A small audio frame classifier, trained from scratch: norm groupnorm.
Rows from block 2 of a small audio frame classifier, named by matrix and row number. Each number is 128 + 32 x the weight over its row's rms, rounded and kept within 0 to 255. All counts start at 0. Numbers have three digits each.
After each channel's rows are labels from the 100 clips, of 14976, where the channel reaches its highest value: "lies over" is the class under the peak. Only what is clearly more common there than usual is listed. The data: short made-up English sentences, spoken by a formant synthesiser in many voices. In brackets: how many of the 100.
# conv: width-5 conv (model.blocks.2.conv.weight, 128x128x5, each kernel summed), inputs 0-127

conv.49:105133131162140164149129143100148088153146152108096106111079161115141137228047141151164117172173149112155158129148129120106126129104159135163125119148125112111133118164159095120076134197171158143135126104090174086158166156201116099125161119068185117107176102112083186137076126204118141165178125118139123190091152115143125099189146172143100127064122131160093095091102102092107088113128
lies over: silence (100)

conv.80:130061134104062105151122099045079155115108197115107119091090100120165168152175125144154093126134155141163126136114128066124180166092177116102129112143116116156180129172173124128059141129118131071154122184121108137101142142153079131109133123118155150128119099198111131149205107160162115177145193143160102107145131160172130134136095098096136104103093108135126174082156173148155055127075
lies over: silence (100)

conv.4:168128094141125185141146149090162185144155119070109127146153167137182160101168107149158147090190160151166146111145168166110159114157068146080144106119165152113133149138125144206125168126169129114132151124120113171157130219136097163151175134164115084121132163158118131130143094184142154127100175139119159142244120095145178166153132183149142106127145155120087103145094080158116180118164
lies over: /ʃ/ (28)

conv.117:078096095120150123078141097099116149128076095188097106093125175172116140132163112130105143097116106160126114073170106158164120139121124120112129140133076164101152115118126139133144104123162125150175122097171141168164127172000124113163148132159139129152096186139134158127097127112153158112126186079139151162179206181122111112095192172175134204079150103161167110138118112106107107105104
lies over: /ʃ/ (34)

conv.62:120094188129125081128165126145162145161134131103094122114126129137102147113143141043182099163075077149140066139072109149175127074171215183088102138177097162159135123114106106132146133116143110133137119053135118154128084131096119092150130127183128083114142096131149149070181136165121164133079161152132071151111126096097159089150099089133158133155055127165096134124107094126164055126164
lies over: /ə/ (25)

conv.16:093112030143121096074125124122083153111131086123131143116121116152164133117107112080150130159137113188109124154113124053179135134113099138141157118124155083094074094144127155118155125173100136150158147175124127062087158134023127127131088110105103147095107096112169150129054085117159087106193154112093069122125160139108099127138131150112093100118121111134107164145151062146172199069163
lies over: /z/ (54); /s/ (40)

conv.65:097142134112103165129155110114128136051161099104124093175088171166083096129134078109173109117152121137135109147148139163071142112137108150131160118171122127128069138111130114117087081101029102110072071105034089142126147173193118073104123141090159130143131137132087107154118153066138104168106049156123084141115158113134115131079148116149109133090085135089093106082113103106118063130099
lies over: /oʊ/ (56)

conv.102:200129143175146171140197087106131129076167061121097184180160140136115103090109127147147148132178127089188126134132120122180127114128104158150149171122139153177101178086133123151111130135121140125150125124133172173132163126217156148134154169117120090157101111128204117183168164160140100080134125205146169134124135150128223154150130164085123115132118173128115194145111084140152145108123
lies over: /ɪ/ (44); /ə/ (28)

conv.23:142140125151165091154142074081141114122129077127131109158159119121105088116076105102051086182090128174128119140128096148098144120087155141111120127140121170107128162064127162130134174098158091165160132119147110115099108099239123102169120104081071120080083149119144155107166127054137115054107147087114162088195175148071130125124086141147129142157137155131110144131151164161158180182158
lies over: /z/ (63)

conv.105:061179088185168159128150140081188123077128103141110102140131072123104114169079121195145134111067145138167165120115168129146142121111086128075137176123104102112153123107110160102105147108151169130146141117089137091104119157136107153156098110165093098157099159089088062105041138171141125074031109123162155152108164102109139158138127141084130119111163107102114148127052087124093100092109
lies over: /aʊ/ (29)

conv.30:112098087142071151130105147156122130177174071163154180096134129145141087075124121120096143127202153150158150160119095082154154188082151172116108125083173160169139139127124134125140181160103078131150131129139128161157113113106078159168097157152196131123130146155116106108150115100104150071155124127139140118255081114109110116098111157093119162109136139070158132163148152143171165154151
lies over: /tʃ/ (29)

conv.5:144073124144146107149122118075092151122163187115143139089148156108119133108136094110069150106145076145152118119100129151133159120074150157159145161146168188115160161093198192199142161123117166108130189204121077142144133125219107124135118103154161122155125144145131111199178077158151046127114159120143127103116103103106151121116115138074131090096110148221111158105132111151144116119151
lies over: /ɝ/ (52)

conv.15:101095115146122111153141113141172087137148114120085082092107092178094098129173133129124143071140098110132114152103136129106091047081145175118119180110096138202186166092118115117097147145164137107108174101116123170141094085172127126122150128112175148152120129114098129111135078156112092117104145164099080133155087115101200112053092154121085051048085173099077168133130086117124113112087
lies over: /w/ (41)

conv.107:112184131129156142155165139131133135100116151114129111179133245080098169092042081121121130073105152163168101151147159176119148116121137187131158148114138125142096185110113120108105143098092114126128100093162116225112115141153137069093142150145108126086117122125132158128222142170159089138124128123121141092164119094108166161121064147188161127115161137111146070142153116081149110130084
lies over: /aɪ/ (61)

conv.64:151146105126141149157151124110134113107109132132141122165110114113143155137087073135052119149120054060172112126098169187179162117139076135160141091125094142144119143115083135129121145084122200131124127152171097120161141202193088140124182133124096132120099145146149023131105125118188148107135132125136131114110134095043157151060123107148113119096145092196064114083088135126141105084118
lies over: /ɛ/ (73)

conv.18:146189075107138097121166073123122096089111080106182157137107146134125150058101114153053138059148161119158114131104130089150177109103135128110126124094136132106042173035095134158131107129137085131080145100129080134114105109184114159135117160102106140127135144097130158116178095109125068096096154117113138092170088145078147155110114115136103161139120092191170071165131171170138170147172
lies over: /aɪ/ (45)

conv.104:137129142140141160152084124134171121189190070095147055162138175075088148134090149143049147131189175148114099174089169160089143053094147126147170104165102079118084086133137147124062120127125166116080112140129088136136189121083153150140147145154167157100114142096158100117155059112162090130118141141159108134130116124128134195094140147129137087140144199166088138115074109117145147124145
lies over: /ə/ (61); /ɝ/ (29)

conv.12:100105162132111079112086129084136122126188078189134103122139175146095109077122083066122133119157077107127111138093107144143171134138149159115156175134183160165148151123131194132134143169085124141091108088092115191098094108208161137126056127106154171128111157129146152159230128154126112127124130175108127106181114101151179068093069114096141111164113117165142128192148145122114140153102
lies over: /ɛ/ (69)

conv.98:139133133135121167121181131124117127161145170111132091130118141153143156133138161130147164228129101189096125112135143000139090155122138120146132126133090146085202129112171114107158126162173141132140153154110113066139159150063127142148136130075105139180138155087167142133086144167185109098193143118121139137127163179179141163168174199129111104189097130151099152149144105119121118099173
lies over: /ə/ (27)

conv.54:122165145096118159139131168162142144143150173122139128115130166120124115088127161160122129135140160153158137126135085112125152128078168128138125132123125148159139116099121108102170107135128150070123127121164133134135115073080136138187081113151204197160096139044143119099149189111149172126119156096148113156192145156081104082161122120146170152124186076155193028070070139124068128052124
lies over: /ɪ/ (41); /aɪ/ (27)

conv.70:124126165117148153157135131101062111133067115157107121114110180148103103089091132138147112102159120132062151087126100048184125199078137144074143160131143139133135131159123143130190145147151124147168137146150129128132078142000136089148117108142158118157132120112078104114029145155108112112090121141142096120151162141109095113142193133134077146103125090131115106157101084152127155148171
lies over: /s/ (45)

conv.78:089136168136153125096122144091135112131150121081129126157123111083091157160085136150153144166112155068171154133126196157118135109060126127165150168089099106103112116121102109129129100127096183137137150187174134202129184137116123128107116123137150104193155086104107146116148064149178139113053127155173093137100115060083150138075134107169097070067091142101065186132105122098175147111085
lies over: /w/ (53)

conv.86:116104190150155152136114154133133110117116175141104114128115163129100160182163163071177183158198143153179132156147149149114123163153105122160158103192163174162128144155224138112085139123135161158135113153145128116141158179135130156134124162161113092142185086143128107138047103144165124137142117164189114166124136109115121189111154164145156119123123096194108155089111060094160066111062
lies over: /ɹ/ (51)

conv.93:089115151146143171184122114147134096107099152135139143145141174181115102143173152118156064164180160134125092135103136137132099121045194118086151102132101137055143092166151104170086144116166087135113122182169061119151106138134144141165110127100099093150096108102180133108080146115113111141149104104120144104171137119125110200151123220102088120070111115160127121120112053089088076095087
lies over: /p/ (55); /k/ (25)

conv.97:144130112110165143131159095164116172128120141150138148135117168097171138120146111148120098173164131155124114150159151125118104083175080139105123090115153092164095145165136101106151164091065078145144138065175160158134151184047125148106117133129103140154075156139156177162168199138088148111209101108168153157158126163141145141165157148180158158161173121046159085109133175142102145193181
lies over: /ʃ/ (79)

conv.85:182128137140085127151118146142107121150145175118109122187174165146089122126159100119110140103195152097186175112153156138112119197175153113139163130136106155132176144160183135128141110143184205098108071212137153161115113154138117146103188139106118152131129094160131146145142124139126103174175122166141155119043131153164174187117151135183194184171158169177136149105113103097149128158149
lies over: /aɪ/ (36)

conv.53:072167167113127154188132135134137130130146101133119128153107102120119105144083120129144171227160194097119112167113135148084102130178132105122174102198139106171124130130119088167148092162123156129107120187093141095160174149021169149123156136172123138132119094132112106109048162146082159137104109124151119160093113114130122163150196103142160146132147134187101156175110162185104132171186
lies over: /s/ (36); /ð/ (25)

conv.3:174153155154136115148149132120169098155141090127158092158144136095118117096160106095124119135133142148138077138153134128104152090142131127125160163171075156163091139112053132172139121088108060177141133078148117171135133097130121111111041135100104097109120147098177185079180168128129184090199141128121143112204149083110163167154089095080160132101128163061117133173135168146182195148142
lies over: /ɪ/ (60); /i/ (30)

conv.60:124105094132148124105125018079116096089093128146159135093123103098073158108097114130117145087128055140075132088099078130203168114105134089161115167090186139084145107143151213123132203130118066141157156169117114124158139135134122097167108092182183105128100123117141107124147108157132112116117115110141124130113143098168084055145112158098097127139083133104145078129166074164135179136136
lies over: /t/ (48); /z/ (39)

conv.56:120107115142148131120110063117132176123164100189132121095122197124105083070051120121076132133147129085111099076117099107135155133084158136104123134159128142127149102166075142145187134121135097118116117104121064142116128113119114138119064077108089108145119159109084059124136086124121057064111168077109080107131178103134112063170139088134125143073167104069125110176159152173116177160155
lies over: /ð/ (29); /t/ (29)

conv.34:098117142119127145136122169105184139085143146108127132158135080149122130156162078190121149073131146113168144119117112112124092181147073108167109099130147159136105132128105185089175139077133139133137147165120094097106149132000132145162153144138160148131149160122102107145118132120160106120119138136140096140049126129102109141043156078155198169093128115178127171125158096085180094081080
lies over: /aɪ/ (41)

conv.111:126130067135140095111157104134127110132171110138135170158114170129094127100186149093119133117159081099142134158151158154143146099089159127104120104046150212115118179120129105093098134072087096128114086108096142167103175159105165133121131111089079142087117147064142094084117168194149119078162188167104107128166150111145205102157145123102161158144157090156157085138115124178191192125154
lies over: /tʃ/ (49); /ʃ/ (48)

conv.113:119094151121117137154121150127114147149116191135052146092125160138153177158072210112152098132072165110093188125089123102173101163079130098177112126138082089131150101190196114090140111121117152090106155144135082145142135137019115127128110131143137122169148104161144147102145136168176150168136167131097112131101188113150076127158191116122146128122106089164131196147108106187119122107088
lies over: /tʃ/ (25)

conv.94:058071090139135064168084075144128113086157075087154098148115164082137150116092084154100118109171123077141133144146182101128171164093133111126144066085130104090143168150164112166159110109138089144133116170125138159110114081070112125107210150165166118142147168114093110156141050108167089091091100122131142122108123120133118120114108105113104202108166142132198146098121059111087129143117
lies over: /æ/ (51)

conv.2:170114114132179159131118083047127147174117178151117151119132189148137163096140119094109133178087094164115133063107091069194131169149150127147121093152121131115154111145106162104154166137184093144188172116181130110163131138056115149129141085154093134110163187112172146176125165141127090163147195094096132110133115179144110093172169166115133100205098157190153122147130147126143102142141
lies over: /t/ (31)

conv.121:055125099108137130091121133145129151107125132173120161139118184143116101105072150121137123112105117128126163121176136150150183140083096148128150155163162182127167141178137115105135192128112123114143087152100113095111157151169120055163204088075121103137122121158119132177055123166193124124151161130120186135120107119122159119160160137155135126068161181035191132113165100178153169180172
lies over: /z/ (66)

conv.17:103110137162138156122136082169086132137106145081147164129146120043121151123089122169145162100117092137081112149082088214130131144092146120123119120162064101118099084141095154117043151124106153100147113107114060112125130089125148083121163172172151132174116103162162128144184054129112068161150080106140109155097101116094120129108094090151130058185112122194135146119130098123079086165125
lies over: /ɹ/ (48); /ɝ/ (39)

conv.118:160113114146052125100123064146131121073136099147157097158139188121133131082161097106124106093147137141163136103165154197130170106113119115118118159052121117116170118126200125125098105137120103124082113095166115166112133123019120074150142107098106136122144124119104112139190142134139074102117159090128124032183102132134171168173084167146129137059118116098129055134124172139119147127155
lies over: /aʊ/ (64)

conv.55:123153172095169165152124180131166190145127152150131110141124165132140141170101158093179158135171128175109110158129139131113118098139099136127153160184119150141174163138122089166143059140138148155126173131158118121175124156130145118178132141133172098130128109134135134109107124150095101109180114135147140125145178141163135250099179173140167147155140116144152084087065086087093044044068
lies over: /ɹ/ (38)

conv.69:055155175115107177134101141184150106147136153172167095128110130130042171101089172191185161164098138125122184119116140126089089166051145094137136129120120100132087095133147091162107107152101140109141111103151141080171113140065144167108125104099137103091141144112126134160060134107133147149104144103101125085087120127090073142128179140206123211138155074096166097123148099144125152134149
lies over: /ʃ/ (55)

conv.99:148166135103116111081166101078114155082115177100144144162114109148063099142145135139155146140110132172159143156171178183133107076200157165125112145129065081124142165117084122116127133114138101160100080096101126193155155184223156142138120109044077087115110091128120196132121210153119124128128061118154107116139100107176172138128128164127132111177106118091081106131145135147138136116134
lies over: /ɔ/ (28); /ʊ/ (27)

conv.112:158132164094174131111159101154157114141081186132099118146152167126120163089188172133121138146091061135083143114105081110169073164147137113126158153144172123106093128177124133097170135123161149143155135167161119087124122139000140124117127108092149119126148118123160166169081151160134150170178164151133142158073134170151115128168124236174123086176132139130126147166133149179160133146170
lies over: /t/ (27)

conv.72:134135143080098150150129120127150175131145166167140123103124152140136091148184132132168131170111161088107087176097148156113121149096071117065135110097163152145160137119088136139166099153103168149154159150183082140116108147049109148118104123193139141122133122055162103163099144133180176094086098134103139117182130138123087132154137128164106137167130086078184051076134085070068092056141
lies over: /k/ (93)

conv.67:133077128066109122123151137137122081083082097113117124151120089092129108141077061104106064087121124131061107146144086089128113106151103113089094126142092126114091097055095141133108080115109026142086131052141116095107121094242159111107115113125087120109102087099149147090206170104135141128115096125123119128178139152126152151105130094139143099144116190133116159154144155116146105120165
lies over: /l/ (32)

conv.39:089131160136102096152120156164133077168166123123105129216167101119109119197117112116066129146088139119139138136102111148109155106132106196160182178173106161157097132109082164203143103147107105138144144166105159122116126127097094161099105100148165139156095138096162077103125119096106171097054156144130128148053139119063149201119100094092171127152108083126060155126133175104145141163146
lies over: /i/ (35)

conv.29:115149121115134112150113062081090121105118098131147161123177062109092059117140106156141130109132146110124173105149110136142155113013180147141156204134147140142084169106071203105148163123178173164153143143075133131127108126199121153130116164125130158128187142176174134127110100132122140141085100155123135160206095110085143101078147108162133113144125092048169131132121123168148122133139
lies over: /z/ (47)

conv.75:184125154144104124094104041129137164112137115079162100106152166149169090048093109135098181124158102099150085141155188123131120055125152132118132135128080114109097154072122098119098123144123125117049112091177104148073134145185108103111162130102115111095139130085079142158134116204159084124143102115108107091159110144085179172107107090100141096110100131198070127089098135130169156108105
lies over: /ɹ/ (34); /ɔ/ (30)

conv.0:162161153167109129118149095090111175117126080099206103152170168183052128064106094132121142112169159136151105117117139102141145085078197117112100135094130127092105160044124175123129149144119122174059121136146112167124125167167163104080116119095073092126115125144172095141164095102125117113158149116081168075152120082112188140117107132127125107045161141109095077157131124158109158143172
lies over: /ɪ/ (43)

conv.27:111097102101092158118119116139144117147141089185148137088129149147109092050104134114099078091179140132141145123117126145140185139102061171146122164099152195146193132154129170098148166149127131146109104131095165146102100100240163147113104114117142101127136160079112135161111137145121134098129099113137142129158142161103109109139144183192122141148120074073186030208131152147146162128172
lies over: /æ/ (45)

conv.37:119133124118072093110165178182156131133145115113137126173135126141150149116045148114134122115206153136152146177146156187101144078122134129107116161101123119151095114085077131167075074112104106150123141141132132114081134114086136134082061090138127121084085155146162078096078100100117190071081128115117070134132127040114128150132120133096177157083175070055115123142097094119083142129118
lies over: /i/ (29)

conv.87:140109181119134140127111080149157143112138186043156127129131169125090134166096159136148124120138102170154164134147170114119129188127187108151112152113126137165164158156180133170103140143130167115104134170110132148124159141218111138062172162103134131124136080226091137193171076151167110202175128125158159144113109140135132190093131156141085115147099145145089193113143146170149119167103
lies over: silence (96)

conv.36:146100172163129152162155075116124124134103064087116112115128088151107109136097118112099143143122126123137093101082107132167120086092111158136145166137110155180041169102053166144104151106131138163086168162100137156203085098091117083126159157143149119129085166135162109143211075137139129112145130129111077180133123103134184126134131152126093092119083195145039187148105126143170150171136
lies over: /ɪ/ (49)

conv.122:087138093090105139094182141138159080149154035140164160156138141184109126159092102121074139088144119106100112096129197146176149119105123159151141140100107173161186131095152099183176170183158143179130152096146140135141170156197155127139139107109156139132117179105084110114073135180111155097116120100086111091178084143141116084146103204150147161139139068127189110129132142144121160141162
lies over: /t/ (50)

conv.100:153149107143129101114183071088144102087176096099176118173125153154193151094129065138062173129170120136152130119132194133085174096109114124144128126114148143204155185091141100134136098133157095160118147115149150195115157187134121118135126135101117138142165156098141154153183102132178056151168130096139177140156132122093204151139076145089130119122175198099150187145150099102134132104112
lies over: /ɔ/ (33)

conv.22:088155140098116138131157124118152124102164085095149095112104132132108129162102145127154137154178083160115088142111132157144108096107126128093180152100110132116045147059100111149162096074108098175135105050153111082136080143109124084141080142127094117163127128170150129157079119122117103106054054101131143104159130106071148075141147093161125145073118049074105129113115124071070062093118
lies over: /k/ (32); /t/ (29)

conv.24:136131172108145175161158134154124132190167106143108107112117115168108164130091128142158126154166099139114137140115154116117104128082113125179112091104030093139123116190078162151163143095121077123077138111103065122109120110074111132147078147103128156117154170116106168135076131118083185074136126142097161149168149161098130125153163178133181164094117128142167166156170169208158167187201
lies over: /t/ (33)

conv.90:144089075093142100141130037140127136128119097157150080136157061076087139134122132150097126075107114166136137088108101096100106161021211122161111130137056116100105113122145146140095086116119152123110090072130110148061113064136118127103135111103107151086133096095138112107110128085139118074146143120140091143165128137098102080111130089135146166107084108194093075082174125104126098091102
lies over: /ɑ/ (35)

conv.25:090182170176128129144145115126099102151122105128110086141117085121071112125096137149144130108111149127088162119169076101112125118118079113145068155134158122129066117139064173131112154116125047131140117053112149168162141132193189126079068135093108134110117137100158139161187138147073118064173088136144175183157129164162154140153120102143115133037116126098119063127103131128157124136065
lies over: /ɛ/ (27)

conv.48:128186147150156134147106165125145170142137183160101116134164144173144108128188156149135131186115146115165153117114102105152094168104103148091149116159133169142176127178182095121183116154156171116154153119140132175137113133083115140162144113176155116098147189094156150082115180143129156130118139134172129126151178148141099101199166124158143165152174075181187085103103092076073043060129
lies over: /ʃ/ (25)

conv.96:137160141185082132140187154106123160166122152121127100138137153180168159163181156113168085147199087114166133154179075159152087166166131105146149113160092115121106112140189125172153097146123145122101104070153110108190125107076115143108110068125156150132129138098124160148143160108152167105158116129114089113215160165163064155142142192184164174120132125119159085139099175132105169118186
lies over: /t/ (38); /ʃ/ (25)

conv.63:176085133131123171119112082120121138094132167139115119097112216127126238135123109139118147108098131157160137116140121160133141150094139070145147138061190108093129078143102165125095160175130162090165112149123152105175143130078104085115102131170137146174166114160103123222122091160157054141156138096135146140080121141154058092121142186140088125156141140084200111124119127121151124110094
lies over: /aɪ/ (51)